From a checkpoint of a small image classifier.
Training: soap at rate 0.0017, batches of 256, held-out accuracy 92%.
Rows from block 4 of a small image classifier, named by matrix and row number. Each number is 128 + 24 x the weight over its row's rms, rounded and kept within 0 to 255. All counts start at 0. Numbers have three digits each. After the name is the row's rms in percent of the matrix's.
After each channel's rows are labels from the 100 images, of 14848, where the channel reaches its highest value: "strongest on" is what is common among them. Only what is clearly more common there than usual is listed. The data: flat shapes of many kinds, plain or patterned, on busy backdrops.
# c30: last pointwise conv (model.blocks.4.c3.0.weight, 160x160x1x1), inputs 80-119

c30.106 097:153147148139094143103111124132133138121122098092104170143120110140153139075166125160077128123117124139079083100134137129
strongest on: frame

c30.126 096:124135126144130115157121136122146159135105104125108133144142111123121153116085130138136175120144095103135088095151127160
strongest on: ring; gear

c30.50 100:132171088142096129160136153121134127141100112070099137133124110133140137072119142142113164082164099121135108093122170117
strongest on: flower; teal shape; count: five

c30.26 108:129087162125158138133113122092107099155105141154130103131082154150165133096117106116110131110191165124074173118123093126
strongest on: flower

c30.111 101:164196132144136139152150081125129154103172142141144141125128127114128136158131160128122134144109134140114140083115121170
strongest on: ring; crescent

c30.33 099:156134112171156132111099157115117129163144146126094132119097118115110112172103105127077101086128111142085124112138110158
strongest on: circle; largest shape: circle

c30.54 102:149104186133103136140095193157102113127122115136132118128190123135117119124143118144130168127134140108083143169122134135
strongest on: white shape; bar; count: five

c30.158 104:138144131153151115141149129135118140099112144163126135157125120117145122101138156139161135092115142148137091084098147173
strongest on: frame; red shape; ring

c30.43 100:163122101098104089106149146144137134130105103117135092084124123101133124111137144103131106107143118161116143093119152170
strongest on: blue shape; count: five; orange shape; flower

c30.94 103:109092122117136131137106114127100142174136105117102148147153132156129151124095133149165110127181167123130106107146110124
strongest on: frame

c30.91 112:095149092094112103133141153123143162135103104075114147105104171147097096125156093115086127124155119098180148091106124105
strongest on: count: four; count: five; flower; gear

c30.3 099:137120103171142085113111110136162135117130118101126149104126086125106121103102151113154137111121118102153100145091129117
strongest on: yellow shape; frame; ring

c30.49 100:153078123082108121117118160156110160102140083098125115183169148155157148119084158148158129143116163126118088127131140153
strongest on: frame; red shape

c30.63 102:114140145193049117140127124080137151131143114094144146110156120089181143174111133120091178104151113162118144141135126099
strongest on: star

c30.92 108:182105088122131158107121159144172148124148155196134129145154137097087106125160132135135090116146144132092119129139113149
strongest on: ring; frame

c30.16 096:135084133078108100135113093168114143114125147156126079108147088141146157084148112132120132136092116144114121126067174155
strongest on: flower

c30.76 107:123099141139147154118160117063155123142156159101147142148164131152124156110078152144148113136135150179126112118129115132
strongest on: ring

c30.144 111:116093145115109110129186106115143158122150138118095133132142107100137121148100126105128161139139126196137115118119117128
strongest on: cross; tee

c30.143 106:143093119130150112123170185107137115138115107097123142133099165122141107105135134130142114121107154113156108133111169150
strongest on: frame

c30.107 107:161126136117202132082117118091157131102119111110145109101138113156122100091082089162173113128139136164150113113151149106
strongest on: gear

c30.40 103:120130098166147142128133153149133105106149114154132140153116134126163104165168117109122141100149179139126119167108052121
strongest on: ring; blue shape; largest shape: ring

c30.109 104:160108132117122134138116171081108132140114125148153124145162117168137133117127128161121127114114128123131138089115143155
strongest on: star

c30.56 098:144166156107134106129154144105093103114123156160077116150149179144125125109174094136093101142159121147117179150124151162
strongest on: bar

c30.100 094:125110128100139101154076136127136116160129131134187137148091092099136123192087128082121098120103123119135136111152109119
strongest on: ring; frame; largest shape: ring

c30.38 091:148134094096126134191164160119104114106107160131140147146143147106144134107167110128137140101110147133108155133106134161
strongest on: ring; frame; largest shape: ring

c30.74 097:132122121151061156122138135122131105146107123092121120192167101137124127142115113141132120142157149110178116118151128111
strongest on: frame; triangle

c30.124 104:141155159148168090112107097081150115156149123126187167129136163135098090144125157114086103128139133097080110126103103101
strongest on: star

c30.75 097:118154112110149106174124168125171142090134103142125092105166195094090101085134155145128123108151118128104108158130129091
strongest on: ring

c30.19 104:094145116145210096123129160094093157178148090122137142101091131142117132163140114118150162181114114116094103115131112187
strongest on: frame; ring

c30.87 094:093125153101150163142094144120143072157176081132083101164138128144174104129137116154147137101095171172143083142139096163
strongest on: frame

c30.82 096:080093103115150168140142125168116123106157158132114139131138130141125143123103096153144134113146147146121112121096132090
strongest on: ring; red shape

c30.140 101:100100168101121121111131077125151123076136107164133147126158125083112106087126128117089106127144107101129153104120114118
strongest on: count: five; flower

c30.123 097:115128111133135139110131145134120105116140132188151125104135098116181111126137124136159147147139132134111139132174125139
strongest on: ring; frame

c30.95 087:085129160161112120143145116136146148166120118161105140105114080106131103124104146085105115145103120125111151206101167094
strongest on: crescent

c30.48 098:164098187150129136152154123143145114139092127126163156128102174104124172142101106133151091140129143162142119114134160146
strongest on: red shape; count: five; ring; flower

c30.73 097:155104150132097115088144129124153132140119133176139155093126145117183195143147142123093135114167134194110134151133111119
strongest on: blue shape; count: five

c30.113 099:136109184108132101160175129160120120105156127112134122111117104095124136113094073124106141135090176162145154149088124126
strongest on: ring; count: five; gear

c30.88 095:151103160130128127174109079120144114145119078132107090114141074161121100120138113128083140083087110161137129119138121160
strongest on: flower; count: five

c30.22 106:159099112112149085121145150127124139148135134165059128131118127152118123164114135146125165112092146158129080118095130105
strongest on: ring

c30.151 101:089112123108109114151174108106135154127149134113108146129101143164134119109184110143136145108120109131123100137130121127
strongest on: flower; count: five

c30.5 096:147136150126096094127090121118131138141160099178095133179123118165160113118095093134119105094098100140137166116077123105
strongest on: red shape

c30.28 109:105142179129129169110149141104096092137134158114106154112151140146114074112184144110077108120089158137107118116144160139
strongest on: ring; frame

c30.70 109:107138132136099148096096156171103099121111122132120120126131189152182135126090143156131100140128129114136158094129115116
strongest on: star; flower

c30.66 097:131092081127154179152140126157144123108121120127154130133142154127117128133125136113132105101090142114124182112103123135
strongest on: ring; count: five; gear

c30.128 102:169106137130113132134158153181095093105096132111128107101120149164089157077088149128161124128187164146137148145093130142
strongest on: cross; crescent

c30.27 095:084139140160141094156155145146122146135092118117135168180108107129160099135126121109128122136121129117078153110133128105
strongest on: count: five; flower

c30.13 105:122149119142118140139129174087145125091122145106107148132142178092116127110114114093166146122219129151118143080097124138
strongest on: tee; cross

c30.42 110:135126099165173132116121128116148148168096128135165115124116136064164100137160106099143121177089074125094144118124159122
strongest on: frame; ring

c30.120 104:132098133087111119168161095151143158091179153125105179150115113153122097131125129133140108130123138113120101121097170133
strongest on: bar; blue shape

c30.156 110:142099145127137142112164126136090111180122127124067122158149150129133175179117171136102157117100175110142164120152108134
strongest on: blue shape; frame

c30.152 097:178135176102126198123159144068137136131112083134140132153102140123136129157119146097120162118173168118104102157152107134
strongest on: gear; blue shape; ring; largest shape: gear

c30.58 107:123126138121131122127124104114131126131093172106096119135126122101161092177087186144151107150139176136110123115125145186
strongest on: ring; largest shape: ring; frame

c30.155 096:124127099147132141120121117169148123144114110154118079139112148125113149116116125079103127101132106100162117172128132160
strongest on: crescent; tee

c30.51 098:117139124163091163122125104127072101172113125170140122144106116115166099199131137094152186137122156157108139124124130150
strongest on: star; flower

c30.136 087:141126119125125149134184122142139086078118138130132123112092119096083140114138094134063161096097132097180131130110156169
strongest on: red shape; count: five

c30.96 099:090105132115131096115131122157171127134073104169131130133087139107125170127104154120107153124113143151114153096122165121
strongest on: blue shape; count: five; flower; cross

c30.37 090:099096110112116132141154116135100137113150134114132099113155129147143099134161146125123133097118132104174168108155141189
strongest on: count: five; brown shape; flower

c30.47 100:105121136120127126162118145126097150114160137150131167145125118157120167108120154119189077120138105111145098123130183133
strongest on: orange shape; count: five

c30.59 097:106137124154113143132147133083121197141109122103146117104170170117158145109140116144092128129142115133109133095111147104
strongest on: red shape; count: five

c30.127 103:161154116146125091107128133101133095138108100108146114125183118113099141145136125141151100185149156109128153136142121129
strongest on: ring; largest shape: ring

c30.141 116:134120155135167125154193122127061118114118133108168102138106102112103140117175175119153114155123147124099120138119121120
strongest on: gear

c30.39 101:153142124094108117097170133137123139119118114129178120086110148138124123144123105121102153145132155089162153128184088174
strongest on: count: five; flower

c30.8 102:112127134141115111137126135126168146073104123150125126142152126142141125093121146099114097133106120110088135109128158143
strongest on: frame; largest shape: frame

c30.146 105:135118191107129135105146107133109103093148149110149108114102067138114144135127172152105132089094121120106132111115112133
strongest on: cross; count: five; flower

c30.25 103:167140106140110101124130127159106138126136135125144127139135114111152145141114135119183145119118151126116133107124158167
strongest on: cross

c30.90 109:152135124177121113089168142124120133130136085147103100115101119160093103120116107112178118147149121100140101135150116136
strongest on: teal shape; flower